config.yaml
encoder_arch: "conformer"
model: "audio captioner"
dataset: "struck, bounced, scraped and rolled objects made by modal synthesis"
train_examples: 78125
gain_aug_db: 10
time_shift_ms: 50
input: "waveform_16khz"
tokenizer: "word"
vocab_size: 50
encoder_norm: "layernorm"
encoder_activation: "swiglu"
encoder_mlp_ratio: 2.67
encoder_head_dim: 16
encoder_fused_qkv: true
encoder_qk_norm: false
encoder_inner_norm: false
encoder_wave_strides: [5, 2, 2, 2, 2, 2]
encoder_subsampling: 4
encoder_layers: 12
encoder_width: 128
encoder_positions: "sincos"
encoder_kernel_size: 15
fusion: "prefix"
label_smoothing: 0.05
decoder_width: 192
decoder_layers: 6
decoder_norm: "rmsnorm"
decoder_norm_position: "pre"
decoder_activation: "gelu"
decoder_mlp_ratio: 2
decoder_head_dim: 64
decoder_fused_qkv: true
decoder_bias: "none"
decoder_qk_norm: false
decoder_parallel_block: false
decoder_inner_norm: true
decoder_drop_path: 0.1
decoder_positions: "learned"
decoder_prefix_bidirectional: false
decoder_connector: "mlp"
decoder_tie_embeddings: true
init: "torch_default"
residual_init: "none"
optimizer: "adamw"
lr: 0.0012
beta1: 0.9
beta2: 0.99
eps: 1e-08
grad_clip: 5.0
ema_decay: 0.99
steps: 5300
batch_size: 128
epochs: 8.7
lr_schedule: "step"
warmup_steps: 100
weight_decay: 0.3
Rows from block 3 of the text decoder of a small audio captioner, named by matrix and row number. Rows with one number belong to one neuron. Each number is 200 + 30 x the weight over its row's rms, rounded and kept within 0 to 999. All counts start at 0.
After each neuron's rows are labels from the 100 texts, of 14976, where the neuron reaches its highest value: "tokens" is the input token at the peak. Only what is clearly more common there than usual is listed. The data: struck, bounced, scraped and rolled objects made by modal synthesis.
# fc1: MLP up (decoder.blocks.3.mlp.fc1.weight, 384x192), inputs 128-191
# fc2: MLP down (decoder.blocks.3.mlp.fc2.weight, 192x384, transposed), outputs 128-191

fc1.224,243,163,192,196,134,197,255,243,202,196,179,200,194,196,175,166,171,201,264,225,209,138,188,177,180,162,208,196,172,195,181,311,190,169,225,193,196,211,211,157,194,190,204,225,171,193,153,232,140,163,216,194,191,238,262,216,205,166,225,208,180,221,166,264
fc2.224,159,257,142,187,250,204,183,199,233,220,258,163,156,229,205,215,204,203,192,226,203,285,227,186,210,237,182,203,210,260,177,165,236,167,214,220,187,263,193,233,225,215,161,159,222,156,260,184,233,223,217,177,242,183,166,202,201,210,165,172,229,234,227,158
tokens: "white"; "noise"; "hum"; "pink"

fc1.132,181,175,213,195,209,214,216,246,185,211,207,219,177,217,200,183,186,230,204,194,223,221,176,226,198,250,181,150,155,209,244,273,181,165,142,158,201,212,161,210,162,218,223,179,176,248,144,234,201,218,201,185,137,247,251,247,229,193,190,173,165,204,204,267
fc2.132,245,217,155,227,220,221,223,154,192,217,154,190,185,160,146,216,242,196,210,190,188,204,221,205,181,169,267,277,234,220,161,187,216,169,246,209,189,182,194,193,163,176,192,237,216,180,223,185,206,175,262,187,197,192,203,262,186,209,229,203,175,216,185,178
tokens: "white"; "pink"; "steel"; "wood"

fc1.260,221,213,207,237,211,205,201,251,162,189,202,197,202,168,204,216,207,228,198,200,176,253,228,223,206,247,232,188,162,151,126,198,210,173,207,206,219,203,194,250,223,151,157,188,183,169,221,227,126,159,231,200,249,222,182,219,187,213,140,219,238,213,150,209
fc2.260,194,228,177,167,214,215,181,142,235,236,248,221,171,182,183,185,231,213,217,168,245,207,185,152,227,154,212,208,181,224,213,212,190,255,193,157,147,199,219,210,162,163,179,242,259,195,130,195,155,300,198,174,225,224,222,199,179,246,218,210,196,168,216,190
tokens: "ceramic"; "wood"; "glass"; "steel"

fc1.172,185,195,235,219,177,242,166,150,212,217,273,205,205,207,108,216,215,162,193,193,245,236,242,159,189,178,262,191,198,173,199,221,190,199,170,297,205,231,196,229,166,195,139,199,224,229,169,242,161,219,273,191,213,222,223,174,235,203,218,194,221,178,218,161
fc2.172,191,213,121,185,162,196,202,179,151,205,138,132,204,142,251,148,164,182,222,247,161,202,224,206,232,215,147,241,160,180,175,188,206,226,224,162,219,137,239,163,209,189,220,171,223,172,194,190,163,237,148,217,208,140,187,221,171,214,205,207,188,131,177,217
tokens: "square"

fc1.290,207,182,150,220,153,210,233,207,202,257,227,233,163,248,174,165,213,201,184,221,209,162,198,232,219,201,161,181,222,204,185,174,121,208,252,218,197,229,238,195,207,217,159,166,182,201,218,191,209,228,204,209,191,189,193,185,231,132,196,169,251,235,150,192
fc2.290,230,186,200,146,200,128,243,200,182,165,227,190,198,185,212,176,125,205,230,195,186,225,229,200,230,168,259,189,199,188,232,221,189,169,161,219,236,183,182,221,172,191,190,172,169,184,198,248,221,202,227,183,204,229,183,206,198,169,190,204,164,150,264,184
tokens: "square"; "small"; "ceramic"; "wood"

fc1.39,200,189,266,189,206,218,251,238,187,245,194,220,194,224,188,187,181,223,222,176,232,239,227,257,160,292,211,192,181,176,185,245,236,161,198,175,189,192,208,210,168,183,165,188,235,214,146,191,181,165,265,171,176,194,237,225,189,192,218,234,167,204,174,263
fc2.39,233,247,193,199,231,213,235,197,205,149,176,222,193,188,141,251,222,211,265,213,189,234,263,195,179,186,214,261,202,216,164,210,171,152,226,167,220,192,240,230,253,210,196,238,332,204,208,121,233,169,203,220,203,244,186,234,205,189,198,222,204,180,170,246
tokens: "white"; "pink"

fc1.25,153,107,185,154,193,166,190,171,232,194,222,181,196,204,209,183,186,156,233,202,244,253,220,221,255,203,203,199,161,221,199,212,164,150,127,229,160,215,248,242,165,226,175,179,212,204,161,205,172,210,235,204,237,190,187,195,203,193,213,209,229,225,198,175
fc2.25,229,192,279,172,150,172,170,222,187,252,238,188,183,210,143,138,149,177,179,260,199,197,216,240,220,204,237,164,202,191,175,226,153,177,226,211,194,235,201,178,214,209,198,137,203,193,228,211,166,225,214,171,183,231,233,187,187,183,202,183,211,212,189,169
tokens: "square"; "round"

fc1.166,154,228,212,195,196,240,204,176,233,237,257,201,169,189,164,170,202,144,208,191,266,203,228,172,203,210,247,159,232,189,218,149,196,179,186,235,186,233,229,181,155,212,191,188,188,194,107,240,209,205,256,203,129,207,254,190,244,141,183,186,218,192,178,203
fc2.166,198,223,157,194,242,210,148,198,205,155,241,204,189,187,203,180,213,200,243,214,225,214,163,171,146,212,183,218,137,245,172,191,230,255,219,192,163,204,195,189,191,211,177,250,235,161,217,172,154,212,172,170,185,204,231,229,192,221,260,164,215,180,161,212
tokens: "ceramic"; "wood"; "glass"; "steel"

fc1.115,191,180,212,185,153,166,229,225,200,196,221,189,155,155,176,164,143,214,238,212,231,251,227,195,249,188,212,195,190,205,198,231,183,153,178,197,177,224,235,165,217,236,145,194,217,210,170,217,183,143,255,186,195,203,196,185,223,132,222,199,223,200,196,247
fc2.115,242,197,225,168,230,239,204,177,161,219,220,179,237,201,129,168,256,180,182,208,208,169,217,192,153,163,222,224,211,243,224,236,208,241,224,183,198,198,178,196,237,165,180,147,237,198,187,159,164,196,178,220,183,248,163,146,201,251,191,182,192,176,195,207
tokens: "white"; "square"; "hum"; "noise"

fc1.60,241,191,238,205,166,261,174,243,177,172,167,204,177,203,208,175,247,201,232,174,226,253,192,225,201,218,223,143,182,157,191,262,168,190,220,252,188,198,218,187,254,168,195,206,248,197,185,265,187,181,254,182,152,214,258,251,279,166,168,161,196,188,224,207
fc2.60,192,198,211,196,180,178,255,188,273,187,155,229,223,275,227,179,268,216,186,186,218,164,177,184,233,114,233,222,198,218,179,212,216,245,178,224,201,201,158,247,182,183,158,217,272,214,210,229,211,230,191,232,261,262,206,132,205,232,198,246,191,206,206,223
tokens: ","

fc1.119,241,215,214,206,209,261,220,224,221,218,187,177,202,161,152,171,189,299,180,210,184,213,182,231,151,203,173,164,194,220,134,235,200,178,221,192,218,165,209,234,174,172,239,219,222,226,234,158,194,196,204,231,161,239,241,204,191,190,219,149,149,202,232,256
fc2.119,198,200,214,229,240,151,181,223,155,193,223,205,196,183,244,196,137,95,237,216,168,206,202,200,198,227,191,236,187,188,239,184,163,151,201,141,191,223,165,202,240,196,162,185,186,192,161,283,182,202,217,174,204,195,190,192,227,229,211,239,251,179,208,168
tokens: ","

fc1.127,170,192,270,178,236,218,192,247,201,206,276,197,240,210,186,193,271,196,188,161,218,219,234,202,141,232,223,201,160,174,230,164,184,196,175,221,209,212,199,210,180,176,221,187,229,196,212,221,224,234,229,253,163,238,205,207,199,239,205,209,182,185,202,209
fc2.127,235,211,210,222,207,132,221,190,170,198,202,179,222,239,184,215,209,238,179,196,144,190,241,199,203,170,187,219,156,195,238,194,225,199,274,143,254,209,120,148,246,192,219,176,175,201,244,219,150,186,170,165,210,219,174,189,165,270,157,193,164,207,186,202
tokens: "muffled"; "noise"; "thin"

fc1.306,186,144,223,144,150,261,213,182,182,263,304,190,184,139,176,188,189,156,170,198,216,194,232,186,249,202,181,153,211,214,188,249,187,215,155,238,217,202,233,180,192,221,215,210,207,185,162,230,170,251,240,225,174,214,207,190,219,172,226,186,224,209,169,225
fc2.306,214,187,198,166,230,175,198,199,212,197,224,215,213,168,177,185,189,142,221,223,216,189,227,211,222,161,205,199,154,227,205,214,162,220,219,198,151,232,256,133,240,188,207,197,241,202,218,167,136,239,214,169,192,212,194,162,165,219,223,185,208,154,168,203
tokens: "square"

fc1.346,208,209,249,178,213,217,184,225,177,215,252,158,217,226,178,219,255,202,205,172,202,206,236,191,142,204,214,184,201,197,218,194,219,189,214,241,215,222,184,193,176,147,225,183,205,208,202,269,196,184,225,249,166,220,204,209,211,205,213,211,193,191,217,215
fc2.346,226,199,215,223,187,124,230,159,156,196,212,193,223,262,192,205,212,225,183,209,149,196,258,190,188,178,207,228,133,199,252,191,228,192,233,156,258,207,162,133,236,195,233,194,141,196,230,241,150,238,159,168,203,212,200,210,189,262,156,209,134,190,179,197
tokens: "muffled"; "thin"

fc1.317,206,205,243,182,164,253,213,140,205,245,199,196,179,221,151,171,213,238,141,127,232,215,191,173,171,200,212,218,232,202,190,211,186,198,263,228,182,196,201,262,235,178,156,220,199,179,145,216,162,178,285,180,197,227,208,179,211,228,187,142,238,220,200,202
fc2.317,170,241,164,228,185,179,223,194,234,209,154,203,236,153,249,216,194,224,231,223,226,151,174,190,203,221,194,227,217,209,238,191,250,190,157,190,194,193,223,144,186,225,225,247,206,170,189,177,214,211,89,225,192,234,181,196,220,143,148,223,179,193,115,260
tokens: ","; "<end>"

fc1.262,211,234,249,182,222,191,161,190,208,227,260,217,204,163,145,202,201,215,107,188,155,227,189,192,163,228,242,131,239,183,190,204,195,197,205,275,199,189,176,240,191,224,138,199,215,248,214,220,242,170,254,180,202,204,161,189,220,211,210,183,220,204,252,226
fc2.262,252,165,180,187,169,141,266,225,190,172,153,202,220,198,213,229,175,224,237,230,173,236,208,195,222,145,202,205,136,182,243,191,165,146,179,191,194,204,250,165,204,185,244,208,183,222,173,208,176,184,189,203,187,238,206,212,160,145,190,221,145,166,218,220
tokens: ","; "white"

fc1.188,196,204,246,163,207,200,220,184,217,210,249,167,209,177,178,207,193,229,132,188,220,257,203,206,210,232,220,216,180,227,202,209,200,151,187,240,209,233,191,219,196,216,163,182,173,202,177,217,171,200,295,187,205,210,214,168,203,232,205,207,203,213,220,231
fc2.188,205,214,173,244,252,232,231,194,197,216,198,255,176,195,216,183,185,156,226,224,179,169,241,214,250,166,190,207,206,184,151,221,204,171,243,177,178,184,251,228,232,196,223,247,273,152,240,176,240,199,158,242,209,180,251,207,199,175,209,232,202,178,157,245
tokens: "white"; "square"; "small"; "medium"

fc1.333,212,189,271,198,213,209,159,221,203,204,206,177,225,203,186,233,266,196,175,157,236,216,202,239,143,223,207,176,187,169,218,186,207,227,148,253,226,201,169,191,197,162,217,180,182,177,206,232,191,160,221,228,173,239,159,232,208,200,206,223,179,175,194,182
fc2.333,227,211,202,216,167,160,218,150,182,189,208,181,250,239,192,197,197,239,173,195,159,179,256,199,196,162,220,203,141,201,243,193,255,227,252,154,247,214,164,150,241,170,240,192,159,193,216,236,136,215,159,179,208,205,204,198,190,257,184,186,166,173,179,228
tokens: "muffled"; "thin"

fc1.26,167,216,247,217,247,186,152,227,198,179,204,223,217,221,213,199,244,183,174,189,264,202,224,176,199,207,237,196,189,162,220,218,164,215,220,240,222,233,202,234,203,201,168,186,209,270,210,210,201,225,221,218,236,195,205,173,259,204,204,190,239,210,243,161
fc2.26,173,216,178,240,152,192,166,188,219,206,165,176,234,155,242,205,200,199,150,212,164,186,217,193,179,192,188,222,222,203,185,171,195,180,190,221,277,168,207,170,235,196,187,197,175,156,133,257,142,195,194,196,211,142,188,136,176,211,213,206,221,169,145,199
tokens: ","

fc1.170,207,200,204,128,167,231,227,168,239,201,171,223,201,240,220,181,201,200,233,187,263,161,189,163,216,204,208,230,170,163,178,224,179,159,202,192,202,223,250,212,205,194,202,158,224,183,128,230,146,181,254,206,181,196,261,215,170,167,169,222,230,224,211,230
fc2.170,221,209,194,206,228,194,205,205,197,171,242,185,192,171,205,199,221,163,246,175,254,225,198,167,225,168,158,230,199,185,266,228,192,209,103,201,191,192,220,227,173,186,215,200,180,298,215,187,202,198,216,210,227,203,223,203,169,191,185,160,174,197,225,223
tokens: ","